A small image classifier, trained from scratch.
Model: 32-pixel images, arch pvt, activation squared_relu, depths [2, 5, 5].
Training: 6000 steps, held-out accuracy 77%.
Rows from block 7 of a small image classifier, named by matrix and row number. Rows with one number belong to one neuron. Each number is 50 + 10 x the weight over its row's rms, rounded and kept within 0 to 99. All counts start at 0. After the name is the row's rms in percent of the matrix's.
After each neuron's rows are labels from the 100 images, of 14848, where the neuron reaches its highest value: "patch colour" is the nearest of a few named colours to the mean colour under the peak. Only what is clearly more common there than usual is listed. The data: procedural textures in two colours, tilted and lit.
# fc1: MLP up (model.blocks.7.mlp.fc1.weight, 960x320), inputs 80-159
# fc2: MLP down (model.blocks.7.mlp.fc2.weight, 320x960, transposed), outputs 80-159

fc1.447 099:66 61 55 40 60 35 62 55 57 36 50 67 42 52 35 54 69 48 45 48 47 46 59 40 56 46 47 38 58 52 47 50 44 52 44 53 54 44 69 36 45 49 59 35 63 39 47 78 49 45 40 43 41 68 50 48 40 48 49 43 50 47 51 51 56 68 59 45 45 59 51 46 46 59 61 63 56 49 39 41
fc2.447 100:43 39 61 45 38 67 45 44 61 56 40 61 64 49 47 49 53 48 40 30 49 60 68 53 49 63 53 58 47 60 50 59 53 48 62 49 46 51 65 53 43 44 47 57 44 50 56 43 65 42 51 35 48 55 73 49 59 64 42 45 52 64 38 59 45 51 60 39 57 39 47 52 58 59 63 44 64 56 48 30
patch colour: purple

fc1.649 105:61 30 66 34 45 48 33 39 48 53 57 42 55 43 64 32 48 43 64 60 62 59 50 63 63 44 59 55 59 58 56 47 46 44 55 38 28 56 59 45 48 53 59 50 41 54 69 29 59 61 54 49 28 35 50 59 46 41 61 67 70 53 48 51 31 46 49 44 42 51 55 51 49 26 38 52 67 46 50 64
fc2.649 127:49 54 51 47 43 39 45 55 52 49 30 53 65 43 66 40 43 50 48 32 53 51 48 43 39 46 51 50 56 45 42 45 55 37 57 36 52 51 52 59 53 57 53 48 47 54 51 37 50 49 49 57 47 36 38 42 57 40 48 42 55 33 50 52 47 38 45 55 51 35 60 62 44 48 54 42 63 32 58 58
patch colour: orange; red

fc1.417 105:37 70 34 54 34 42 62 41 66 72 36 60 71 45 62 63 42 45 41 37 46 37 50 40 54 27 61 63 53 51 67 47 52 36 48 60 39 50 42 53 39 55 32 45 45 45 58 46 41 56 60 63 48 61 50 47 52 74 30 43 65 61 50 48 43 43 48 44 50 36 41 37 70 60 43 49 58 62 44 47
fc2.417 095:69 73 41 66 54 53 55 64 69 57 56 40 58 45 44 58 56 56 59 33 53 51 41 30 37 45 56 59 26 30 62 63 57 46 57 64 75 51 43 57 50 36 48 51 49 53 57 38 52 71 33 49 39 48 51 39 51 42 54 49 65 60 54 61 70 56 55 49 49 49 34 50 57 48 68 62 41 41 53 44
patch colour: red

fc1.289 091:38 47 52 34 48 50 61 38 34 52 54 63 56 53 44 48 44 58 56 71 56 56 69 40 55 42 42 54 56 39 40 39 38 38 62 55 57 59 59 66 44 42 37 49 64 51 44 58 57 44 43 34 41 41 49 36 61 49 61 34 39 45 31 48 48 43 48 37 45 69 45 35 45 51 65 60 39 56 37 59
fc2.289 130:24 30 56 61 58 58 52 49 51 62 43 53 51 70 54 44 53 41 44 33 47 39 50 46 65 50 34 40 58 65 47 40 40 63 57 46 62 42 32 34 57 49 48 54 64 44 50 48 46 52 37 39 53 55 51 57 45 62 58 45 71 45 47 42 54 51 39 43 53 67 58 44 47 60 45 39 44 47 55 56
patch colour: brown

fc1.655 101:53 43 37 43 30 54 53 61 38 55 35 54 52 57 39 59 41 54 22 47 42 40 53 47 40 59 59 44 47 63 46 28 60 68 44 41 53 47 60 55 46 57 40 53 43 58 60 70 59 48 52 44 34 55 74 56 57 65 41 44 53 51 41 44 48 49 49 45 41 55 57 55 60 57 35 64 59 55 37 52
fc2.655 103:54 57 42 62 52 40 62 54 24 47 50 45 38 57 56 64 38 42 43 51 60 43 38 72 42 44 48 39 34 48 47 51 50 33 76 56 50 34 59 32 38 51 48 69 54 57 55 54 48 41 56 40 45 56 43 63 53 44 37 58 40 51 36 47 48 49 48 61 67 46 54 33 35 39 38 48 62 44 65 41
patch colour: purple

fc1.570 098:49 53 62 33 27 58 50 52 41 61 49 45 47 52 63 23 54 53 65 44 59 52 47 60 45 38 55 58 59 38 50 51 54 44 27 55 40 51 54 61 49 44 53 42 71 40 57 52 42 41 46 56 41 54 61 80 71 57 59 46 60 51 40 47 57 50 42 52 58 36 52 59 40 35 46 64 54 46 50 54
fc2.570 095:50 48 57 47 49 50 46 69 49 41 49 66 46 29 33 44 38 47 44 65 60 57 43 46 38 37 59 47 52 52 57 56 55 49 65 59 58 37 57 53 46 52 43 53 64 43 48 46 38 64 69 49 51 50 58 49 47 47 41 69 55 38 48 35 54 60 67 44 65 60 57 57 52 56 50 56 44 62 48 43
patch colour: black

fc1.593 104:58 62 62 49 41 62 47 61 67 35 53 65 52 43 36 53 42 46 59 34 45 51 50 55 32 56 46 36 42 56 44 53 46 35 51 54 36 61 47 54 45 50 58 54 28 49 44 43 35 50 53 32 57 46 42 68 42 60 57 45 49 55 39 52 41 42 54 43 58 55 43 54 52 50 62 63 40 49 46 31
fc2.593 100:48 41 44 47 32 65 51 38 52 64 50 61 52 45 58 28 44 52 45 57 44 47 60 47 38 34 47 55 42 37 49 60 57 44 66 65 45 64 29 49 39 82 44 28 47 39 43 53 48 50 36 47 69 50 60 32 47 30 40 46 42 54 48 58 56 46 53 51 53 46 53 57 50 49 61 52 59 46 59 57
patch colour: red

fc1.489 099:53 59 43 54 59 43 47 71 59 63 52 50 52 57 52 54 37 38 64 46 44 40 49 57 49 44 36 68 47 54 43 62 39 64 39 45 49 25 58 52 25 62 41 44 59 42 47 50 36 45 46 44 47 62 58 50 53 31 37 46 53 61 61 58 54 52 72 56 44 56 65 57 52 33 47 34 45 52 60 58
fc2.489 099:40 49 44 45 59 35 62 60 49 55 52 68 50 46 42 57 35 60 54 57 52 50 40 41 54 50 40 78 30 54 47 33 44 64 49 38 34 31 43 51 45 52 53 42 26 45 55 37 63 44 52 44 35 46 45 46 64 69 35 69 71 51 36 46 59 31 50 58 58 55 61 39 45 58 60 36 48 55 67 50
patch colour: orange; pink

fc1.702 100:49 35 77 46 51 54 53 50 74 47 45 53 56 44 47 55 36 43 42 53 44 32 47 50 37 51 43 54 40 61 57 44 54 48 33 49 59 49 47 59 37 40 66 36 69 56 61 30 37 47 62 40 57 60 41 37 51 42 57 60 45 57 34 60 50 49 50 49 56 56 60 50 65 57 38 48 51 59 61 55
fc2.702 106:63 40 52 54 65 34 32 47 58 65 52 59 28 41 40 51 47 59 48 49 62 60 60 48 58 55 41 38 35 43 45 64 36 46 45 45 56 49 38 43 49 43 62 47 47 40 47 54 29 41 21 59 49 49 62 47 72 42 61 44 50 72 43 44 25 53 47 58 56 50 63 62 69 46 58 70 59 58 57 63
patch colour: orange

fc1.57 100:39 67 55 62 34 44 50 62 44 46 60 42 53 63 27 61 48 60 50 52 63 45 57 45 22 40 54 50 51 54 53 75 59 49 43 62 53 51 48 41 50 47 50 47 56 64 45 65 63 58 43 46 52 55 48 30 55 42 46 61 41 33 59 44 49 35 57 52 46 41 51 47 45 45 64 51 53 38 32 31
fc2.57 111:67 57 41 59 56 43 55 51 47 55 36 57 43 44 55 36 53 45 42 59 47 60 60 41 51 41 57 47 50 56 64 47 60 46 49 33 49 35 61 42 45 48 71 36 44 46 52 42 41 63 54 49 56 57 60 45 62 41 54 28 56 55 49 54 50 57 39 65 53 48 61 42 68 37 55 46 66 45 70 39
patch colour: brown

fc1.348 101:42 50 38 68 54 38 44 67 51 47 53 45 45 58 56 47 48 35 55 56 42 34 55 54 34 54 62 52 60 51 28 56 37 55 45 58 53 47 38 59 61 39 31 50 41 51 50 47 44 54 50 36 44 50 57 63 62 54 53 59 50 48 55 38 51 62 56 51 49 62 52 47 59 47 52 37 40 63 44 43
fc2.348 098:66 41 72 39 47 71 63 45 46 50 54 47 41 43 47 60 57 54 53 61 49 54 33 66 58 34 42 60 51 36 50 40 52 56 44 48 62 40 51 55 49 65 59 52 43 51 62 49 50 39 60 46 61 30 54 46 33 41 43 48 63 33 56 64 44 49 44 45 52 57 49 46 45 38 44 46 48 44 51 52
patch colour: orange

fc1.177 099:70 66 43 48 43 63 43 50 46 65 54 41 44 66 33 66 55 50 39 40 55 70 35 53 59 54 46 54 63 56 63 50 50 53 50 56 46 60 54 62 58 75 45 51 48 50 41 52 39 51 45 44 49 55 65 47 50 34 44 59 38 41 65 50 56 44 28 48 38 41 76 64 51 34 63 63 56 49 40 53
fc2.177 093:61 44 46 55 43 61 61 64 55 26 56 63 33 46 45 32 44 35 37 64 64 60 49 75 60 47 58 54 48 54 67 53 63 39 49 67 51 32 46 39 52 46 45 27 52 64 58 46 65 61 53 62 59 54 48 45 51 50 46 46 55 46 76 57 49 52 53 43 41 46 50 60 50 32 44 50 54 44 59 50
patch colour: purple

fc1.189 099:54 52 43 36 56 52 44 45 52 58 50 35 50 44 51 59 46 52 64 52 52 44 56 44 28 56 37 58 40 45 71 67 43 37 50 47 38 53 45 45 68 54 28 69 58 52 56 49 55 49 41 52 68 45 61 34 42 43 64 47 40 40 59 44 39 66 63 63 60 41 40 48 40 69 24 36 42 59 27 63
fc2.189 121:56 41 46 50 54 52 45 47 42 49 53 50 30 40 37 44 35 84 45 73 49 46 48 51 43 58 44 58 53 50 30 42 49 38 52 54 58 63 45 55 49 55 64 31 52 34 53 33 59 55 50 63 60 43 44 53 62 42 34 45 44 44 59 42 59 53 54 49 45 36 40 49 45 49 53 58 51 49 48 53
patch colour: grey

fc1.416 091:64 33 61 61 48 48 44 47 46 47 54 58 53 47 44 69 75 37 47 43 47 36 50 71 62 39 45 61 56 46 52 59 68 60 42 73 46 45 53 59 50 37 42 48 66 38 45 60 42 44 38 34 60 56 50 53 50 45 47 53 47 59 23 35 46 35 39 41 52 60 59 35 60 58 54 41 52 43 36 50
fc2.416 108:42 27 50 53 50 55 51 46 52 54 52 55 32 55 56 51 41 56 50 52 47 42 63 40 47 55 57 49 56 53 55 51 45 43 52 54 50 54 60 38 58 32 55 54 59 55 40 69 39 63 42 47 46 33 64 56 60 40 43 44 42 54 51 60 59 67 47 52 55 64 42 40 41 40 53 33 41 32 69 62
patch colour: purple

fc1.534 097:54 53 57 42 52 46 62 57 47 41 49 62 56 60 54 56 45 60 56 49 39 48 49 49 23 54 38 44 44 50 43 60 72 55 75 34 55 45 59 32 47 50 55 43 67 53 47 52 46 48 47 53 45 61 54 71 57 64 27 62 59 46 32 51 71 65 32 58 58 65 42 44 46 64 56 57 74 41 66 61
fc2.534 096:35 42 55 43 37 44 59 54 40 42 37 47 62 69 57 61 58 47 62 61 83 47 53 37 79 56 60 50 45 50 55 48 50 54 51 50 36 30 59 60 52 54 62 31 32 42 45 51 48 51 43 43 54 43 68 67 61 49 51 55 48 48 41 46 51 45 51 51 44 33 52 44 45 63 62 34 58 41 53 48
patch colour: red

fc1.371 100:51 54 53 29 58 39 54 47 54 48 56 32 48 56 71 58 60 31 50 40 68 39 54 32 57 39 71 53 51 54 34 50 48 55 48 48 39 47 42 59 43 67 44 43 52 57 51 44 49 53 49 62 60 57 48 55 74 34 60 39 36 45 56 59 50 58 58 45 48 59 43 55 40 34 31 42 53 39 72 47
fc2.371 086:54 65 58 54 61 43 61 49 51 59 52 48 46 46 55 37 36 50 65 45 54 57 61 66 43 60 57 61 37 36 60 34 66 47 45 56 60 55 56 65 56 50 48 37 47 42 35 53 74 65 42 63 37 32 56 42 48 36 57 57 28 42 48 59 56 34 64 55 66 68 55 45 40 45 44 59 42 46 56 55
patch colour: green

fc1.568 098:56 39 49 49 47 33 54 63 45 43 34 61 45 35 55 42 43 55 56 64 45 40 28 49 36 41 37 60 45 51 36 63 27 68 45 73 60 54 49 47 57 62 44 62 57 64 44 37 47 34 51 70 46 48 55 37 66 54 44 56 55 60 42 43 69 37 39 51 62 55 67 61 50 44 49 18 58 55 41 52
fc2.568 102:63 55 59 48 54 54 40 50 47 56 65 50 66 55 47 48 48 28 57 58 40 50 58 38 56 60 72 40 67 44 61 43 54 36 58 47 52 54 61 49 66 40 47 57 53 40 46 48 36 57 39 54 64 45 30 46 46 70 50 63 43 50 46 69 55 42 58 44 53 60 64 38 50 54 47 64 47 47 53 42
patch colour: blue

fc1.266 101:56 44 55 55 53 50 56 47 52 47 47 52 65 60 51 45 45 50 50 55 42 35 60 49 41 53 69 55 70 36 41 71 45 48 36 24 72 51 59 55 43 36 54 35 50 55 39 38 37 32 69 30 42 54 51 65 57 54 55 46 43 65 42 67 28 51 55 49 48 36 39 45 63 40 61 49 66 38 47 42
fc2.266 104:43 59 43 48 36 77 48 47 44 54 33 51 31 63 60 62 75 36 42 42 44 26 53 58 44 52 59 48 37 64 52 58 73 54 35 56 50 56 57 47 53 49 69 44 45 38 57 66 57 56 51 44 44 48 52 61 42 51 43 55 54 61 54 41 53 62 45 40 45 59 60 58 51 63 44 54 44 36 59 50
patch colour: grey

fc1.476 100:41 61 49 57 32 53 53 47 38 65 40 50 44 66 62 42 49 49 50 51 34 47 44 51 44 73 50 56 37 68 49 60 66 50 44 37 55 34 53 43 52 37 43 59 61 49 55 78 47 53 51 43 70 75 43 41 62 47 56 40 54 59 42 65 47 55 26 61 52 51 73 68 51 51 31 62 63 43 43 36
fc2.476 097:49 44 66 64 45 50 38 42 39 51 42 35 50 51 66 43 50 46 54 57 78 48 56 59 55 74 54 49 59 52 43 40 68 27 46 61 51 36 46 50 51 51 67 50 49 52 43 57 49 65 65 43 43 62 46 61 50 55 50 66 35 56 61 56 28 39 50 60 58 63 58 43 60 66 42 47 59 44 42 50
patch colour: purple

fc1.378 102:45 59 33 52 63 63 44 54 61 67 49 43 36 34 48 51 23 47 53 47 45 61 46 60 43 54 68 50 34 46 56 44 52 73 61 53 42 58 32 43 52 50 61 57 47 62 58 55 61 64 39 54 63 55 57 47 53 41 44 53 70 53 43 48 46 41 66 43 51 54 51 54 52 46 64 46 47 53 76 45
fc2.378 092:61 68 65 50 45 42 48 42 43 55 53 53 62 53 44 41 70 58 25 59 52 53 51 49 46 60 63 53 50 61 35 37 68 54 34 43 67 56 71 56 74 65 66 61 39 33 61 43 79 50 57 43 57 60 52 42 54 63 53 38 54 41 45 54 39 57 63 46 50 50 50 54 48 49 47 40 35 58 40 44
patch colour: purple

fc1.209 102:47 51 44 38 44 50 55 50 47 60 29 50 63 68 53 62 62 28 36 57 51 52 35 62 44 54 53 43 55 39 42 34 52 57 46 51 43 59 44 37 45 60 51 55 47 60 73 53 46 47 49 34 64 45 45 54 53 39 58 56 61 36 48 45 51 48 55 55 52 45 50 49 59 60 58 59 62 45 52 64
fc2.209 111:55 53 46 45 42 68 59 51 59 66 50 64 53 43 53 45 64 62 57 43 43 55 59 53 44 53 43 51 53 61 65 59 42 65 52 44 57 69 36 47 48 32 45 61 42 53 63 48 36 51 45 55 48 34 50 43 15 52 68 69 38 53 31 52 47 42 41 57 60 38 68 32 49 44 40 42 40 71 44 46
patch colour: orange; green

fc1.235 095:52 39 49 51 44 48 49 48 55 66 57 49 56 47 63 43 41 49 52 59 75 55 57 71 74 71 61 50 47 53 42 47 60 36 48 49 70 50 49 66 46 40 38 38 24 58 52 41 26 44 66 33 47 41 40 51 37 45 54 43 63 63 36 64 32 47 46 41 48 45 47 61 39 46 51 38 56 44 61 49
fc2.235 113:55 35 55 52 62 43 27 59 56 41 49 43 56 48 42 62 44 43 47 36 49 50 64 55 33 41 34 68 42 54 53 57 49 39 67 42 57 50 52 43 71 44 58 39 35 36 65 48 63 49 72 56 63 44 63 51 50 47 58 32 21 40 60 52 48 40 68 43 47 26 53 43 59 49 29 49 41 40 38 43
patch colour: red

fc1.205 095:39 57 39 32 49 37 66 48 59 36 48 35 42 51 38 51 44 39 55 54 41 45 41 49 53 57 39 39 45 28 27 57 52 49 28 52 49 44 49 40 62 43 44 57 52 51 52 46 52 70 25 47 53 62 40 48 57 44 39 68 50 60 56 55 51 47 55 42 45 66 55 76 45 41 53 55 65 28 35 65
fc2.205 131:55 63 62 43 67 63 58 40 51 36 55 44 50 46 51 43 42 65 54 56 49 36 53 53 49 38 48 77 40 52 39 55 42 48 49 49 51 46 52 53 52 54 57 36 42 51 49 63 67 48 67 53 62 64 49 42 71 62 33 36 52 24 58 49 57 52 62 38 48 50 39 46 54 35 45 60 51 55 50 56
patch colour: grey

fc1.62 101:53 57 47 63 44 62 50 50 59 63 51 65 54 38 55 44 56 57 37 66 53 52 47 49 48 61 46 58 46 58 62 57 52 68 57 47 52 51 74 51 65 66 38 47 57 60 57 43 49 39 56 50 52 52 42 61 48 44 57 44 49 54 39 59 56 48 49 42 32 57 43 56 60 47 46 42 34 49 43 53
fc2.62 098:48 34 59 57 42 41 46 57 59 47 38 50 50 48 52 33 61 55 46 47 50 56 46 37 54 61 30 42 52 56 54 53 53 32 35 36 45 58 58 42 37 49 48 37 42 44 45 57 41 53 59 55 38 48 61 56 43 48 36 32 50 38 62 32 51 38 58 78 52 59 49 50 42 59 56 34 44 59 54 57
patch colour: pink

fc1.453 100:42 24 45 40 62 55 41 55 71 52 51 49 57 58 42 38 46 48 41 67 52 52 60 49 61 58 56 46 65 36 58 65 58 50 78 71 54 44 62 40 56 57 54 55 52 65 61 50 50 37 46 48 35 60 56 44 52 70 67 54 46 32 44 48 54 44 47 52 49 39 57 56 49 58 55 40 32 65 47 46
fc2.453 093:47 21 54 38 46 47 52 55 40 44 53 64 65 56 70 51 58 57 51 31 35 55 40 61 51 46 46 46 50 62 56 43 45 42 43 20 28 47 56 46 50 51 47 35 55 34 42 31 46 49 57 68 46 69 61 37 50 38 38 64 52 67 28 50 56 47 59 55 51 34 46 61 45 62 66 52 51 52 47 37
patch colour: green

fc1.227 103:31 45 41 51 49 39 25 58 43 46 60 39 50 35 36 58 40 54 72 56 48 43 28 55 51 53 51 52 55 56 43 52 45 54 45 51 48 46 45 57 44 49 44 57 57 61 50 55 41 37 44 63 56 57 49 53 37 46 46 49 45 49 46 53 28 56 47 48 37 33 68 44 49 49 40 43 65 37 41 58
fc2.227 097:56 64 46 34 34 41 33 48 47 38 62 49 54 33 52 40 58 47 60 32 56 52 44 51 49 45 59 60 55 44 59 61 53 29 41 48 70 50 33 50 40 55 66 51 39 56 44 52 54 61 33 43 49 58 39 46 46 36 56 36 57 57 37 61 62 41 50 49 86 61 64 46 51 58 56 49 35 46 47 42
patch colour: pink

fc1.383 107:58 42 51 62 48 44 49 56 57 53 59 55 57 36 58 55 46 46 53 63 79 59 49 42 44 27 39 39 59 52 52 58 59 62 45 44 62 50 53 54 66 69 40 40 64 48 41 43 44 63 78 39 49 53 41 63 56 29 56 68 44 55 60 39 43 31 62 56 67 39 44 54 56 36 68 48 52 52 59 56
fc2.383 098:33 48 55 47 72 63 67 39 58 49 51 41 60 52 58 46 54 48 50 52 48 72 62 56 64 53 46 59 53 55 53 54 62 45 54 59 36 38 36 56 41 54 59 54 49 42 62 43 50 51 49 39 43 55 42 49 32 61 48 51 45 45 36 63 54 41 44 47 45 51 55 47 62 49 57 50 55 49 49 34
patch colour: black

fc1.356 095:38 59 51 49 50 33 42 47 40 62 42 48 57 48 62 39 39 52 56 73 45 46 43 62 45 68 55 64 70 34 56 48 52 45 46 39 38 47 80 58 57 50 49 52 21 39 20 45 33 61 38 54 62 39 56 41 58 47 72 52 67 37 48 54 37 56 48 52 31 56 43 64 63 45 62 63 52 46 60 36
fc2.356 109:43 44 42 58 50 53 61 46 59 74 54 66 45 64 49 50 47 45 50 51 15 54 40 62 48 35 62 48 34 49 54 48 64 45 44 50 64 56 62 65 51 40 36 52 53 51 43 44 49 55 34 45 49 64 45 27 45 48 55 72 40 61 57 54 50 56 54 51 49 43 38 42 64 45 50 56 32 59 63 56
patch colour: brown

fc1.557 104:58 40 52 49 55 41 49 60 45 29 54 35 63 69 63 56 55 47 49 32 50 65 43 70 58 63 54 35 69 47 67 39 62 41 27 69 54 56 45 49 46 62 38 41 47 57 32 65 44 56 44 54 55 28 58 47 65 53 44 53 57 58 57 53 35 46 33 41 51 52 67 47 53 36 46 43 73 43 43 63
fc2.557 105:49 53 68 43 36 54 67 39 30 50 36 47 55 50 42 49 52 44 43 68 57 47 53 61 40 53 69 41 59 71 48 51 41 68 62 50 43 64 57 33 40 44 42 54 55 46 36 38 71 54 44 46 31 53 66 58 35 37 48 43 79 66 55 42 54 59 36 45 56 46 61 45 59 30 59 52 46 53 44 35
patch colour: orange

fc1.428 090:42 62 51 51 58 59 62 50 55 32 50 37 37 54 60 53 65 51 50 48 68 47 45 48 31 54 41 54 65 29 53 64 48 47 72 65 41 60 59 42 64 40 29 40 53 35 56 45 35 37 49 33 51 66 76 42 42 47 62 51 60 52 69 59 62 68 52 63 47 52 67 47 43 35 65 58 63 47 44 54
fc2.428 099:60 42 51 46 52 32 58 55 36 24 39 46 42 58 57 43 56 31 43 53 52 44 51 44 44 47 55 43 43 49 53 59 44 55 57 43 55 66 67 52 47 41 58 27 50 43 58 47 50 33 48 46 42 42 35 58 42 37 47 41 41 65 40 51 68 42 51 43 51 52 38 59 56 43 63 48 36 49 49 45
patch colour: blue; green

fc1.269 103:71 61 52 56 53 51 60 58 52 49 49 61 62 54 61 47 44 44 59 44 50 47 58 61 63 57 58 30 55 50 40 42 30 51 51 32 37 43 60 42 45 49 34 55 61 53 66 58 59 40 44 51 34 40 53 48 48 40 41 37 53 59 48 52 61 39 48 57 51 66 54 32 55 52 53 66 62 60 61 57
fc2.269 120:49 47 55 44 68 54 54 57 55 51 47 57 40 41 62 59 37 51 62 64 47 59 44 38 23 37 53 49 51 48 55 45 57 52 66 45 54 46 67 59 44 51 49 49 61 43 50 64 45 59 66 54 34 66 32 58 53 66 46 54 60 35 62 40 39 51 62 56 38 57 45 53 37 28 60 41 59 52 72 43
patch colour: black; green

fc1.633 104:54 39 54 68 57 43 34 47 53 66 47 47 41 58 53 52 52 41 37 55 54 26 42 53 56 62 51 37 45 52 41 35 66 46 57 49 40 38 31 42 57 34 53 57 41 47 36 63 70 57 39 48 68 55 59 62 52 57 48 43 53 49 41 38 43 58 55 53 51 46 37 55 70 31 48 56 50 45 36 27
fc2.633 097:34 44 39 32 47 38 41 29 57 20 54 57 42 61 35 51 58 53 51 56 57 40 51 62 44 29 37 32 52 38 51 59 48 45 45 52 48 57 45 44 48 33 28 45 67 62 54 47 51 60 38 58 46 55 52 44 52 58 48 45 53 38 52 53 55 57 56 57 50 53 45 41 45 55 40 43 32 54 45 47
patch colour: purple

fc1.316 104:64 49 55 89 36 57 43 53 50 58 40 43 67 45 52 48 48 56 68 48 59 48 62 35 39 56 43 50 60 52 51 47 38 41 59 76 38 36 68 36 33 57 47 55 34 30 58 38 52 61 42 46 47 57 60 72 51 49 43 55 31 48 63 57 51 43 57 40 56 63 48 59 40 72 52 60 47 45 47 65
fc2.316 093:50 41 36 30 42 49 75 58 46 65 66 33 56 67 39 37 43 45 52 46 60 53 39 43 37 56 56 53 56 54 53 24 47 24 47 49 54 48 30 55 63 36 52 58 55 53 41 52 52 40 56 36 58 36 59 49 39 55 42 71 36 55 59 47 52 34 52 55 42 73 54 58 58 46 43 45 58 31 51 54
patch colour: blue

fc1.608 097:39 37 39 53 74 36 64 65 48 59 37 51 52 33 53 41 39 47 67 47 66 70 61 53 45 45 51 49 46 54 36 56 67 55 52 52 54 46 52 43 61 45 47 58 52 53 42 63 39 32 47 44 41 49 32 42 43 48 44 51 62 42 70 47 40 59 75 35 62 59 58 34 49 65 54 44 60 49 70 50
fc2.608 096:58 34 30 63 47 36 59 50 63 43 64 43 53 44 42 53 57 48 52 58 56 32 56 59 47 57 31 55 31 54 68 41 32 51 40 41 33 44 48 47 43 50 50 57 57 27 39 58 62 66 54 37 53 46 53 51 42 55 69 59 34 56 58 52 55 48 40 56 50 49 50 51 44 44 59 55 50 46 44 53
patch colour: red; pink

fc1.185 100:48 47 46 50 52 39 36 56 46 68 56 45 48 54 37 70 59 53 67 41 46 72 46 53 55 43 54 64 61 51 47 65 57 46 55 45 42 63 46 52 36 48 33 48 58 55 57 51 48 40 52 46 59 38 37 45 54 48 28 60 46 64 46 59 43 59 49 47 31 50 46 37 54 39 32 52 45 61 46 32
fc2.185 099:37 31 71 41 58 40 47 63 44 53 25 54 53 58 62 49 51 40 48 51 53 37 58 77 60 45 48 53 66 49 47 44 37 66 57 48 38 56 62 43 52 51 45 63 60 52 50 50 74 31 74 42 48 56 41 49 44 54 52 43 51 52 17 29 50 43 63 40 46 42 52 53 61 59 49 50 66 55 53 45
patch colour: pink

fc1.260 095:45 42 25 58 61 50 42 45 43 66 45 43 49 47 44 54 60 53 58 45 57 49 56 45 64 47 51 64 43 62 58 59 43 54 62 77 41 61 39 31 45 52 59 69 42 53 65 46 62 54 67 61 42 55 55 46 59 30 46 56 55 35 59 48 57 55 57 46 46 54 53 62 47 60 45 32 57 41 54 50
fc2.260 108:58 53 41 40 50 65 44 37 43 63 45 46 43 41 45 44 47 55 64 41 59 48 42 42 53 49 50 58 55 38 33 61 43 51 41 56 52 69 53 37 45 61 50 51 38 72 31 47 46 42 57 53 39 38 49 40 60 59 49 39 43 54 51 36 57 36 46 53 53 54 52 50 52 25 47 55 55 50 41 34
patch colour: black; green

fc1.669 102:42 41 44 47 48 65 40 64 20 34 41 41 43 38 59 62 51 46 36 45 54 46 64 51 46 52 47 50 48 44 53 42 74 62 59 56 40 46 55 43 48 50 38 40 57 57 65 53 54 54 56 49 59 61 57 53 39 49 25 56 47 46 54 71 61 54 42 49 63 50 48 47 42 37 53 51 53 60 46 50
fc2.669 106:55 30 43 39 58 60 45 78 59 43 50 50 43 55 42 52 54 74 55 44 42 35 83 49 51 37 57 69 42 63 45 54 56 38 50 31 58 40 42 43 50 56 50 50 53 64 47 42 57 60 67 49 48 51 61 65 43 66 42 39 71 51 45 57 44 45 45 61 41 43 63 49 51 48 59 46 48 54 46 49
patch colour: cyan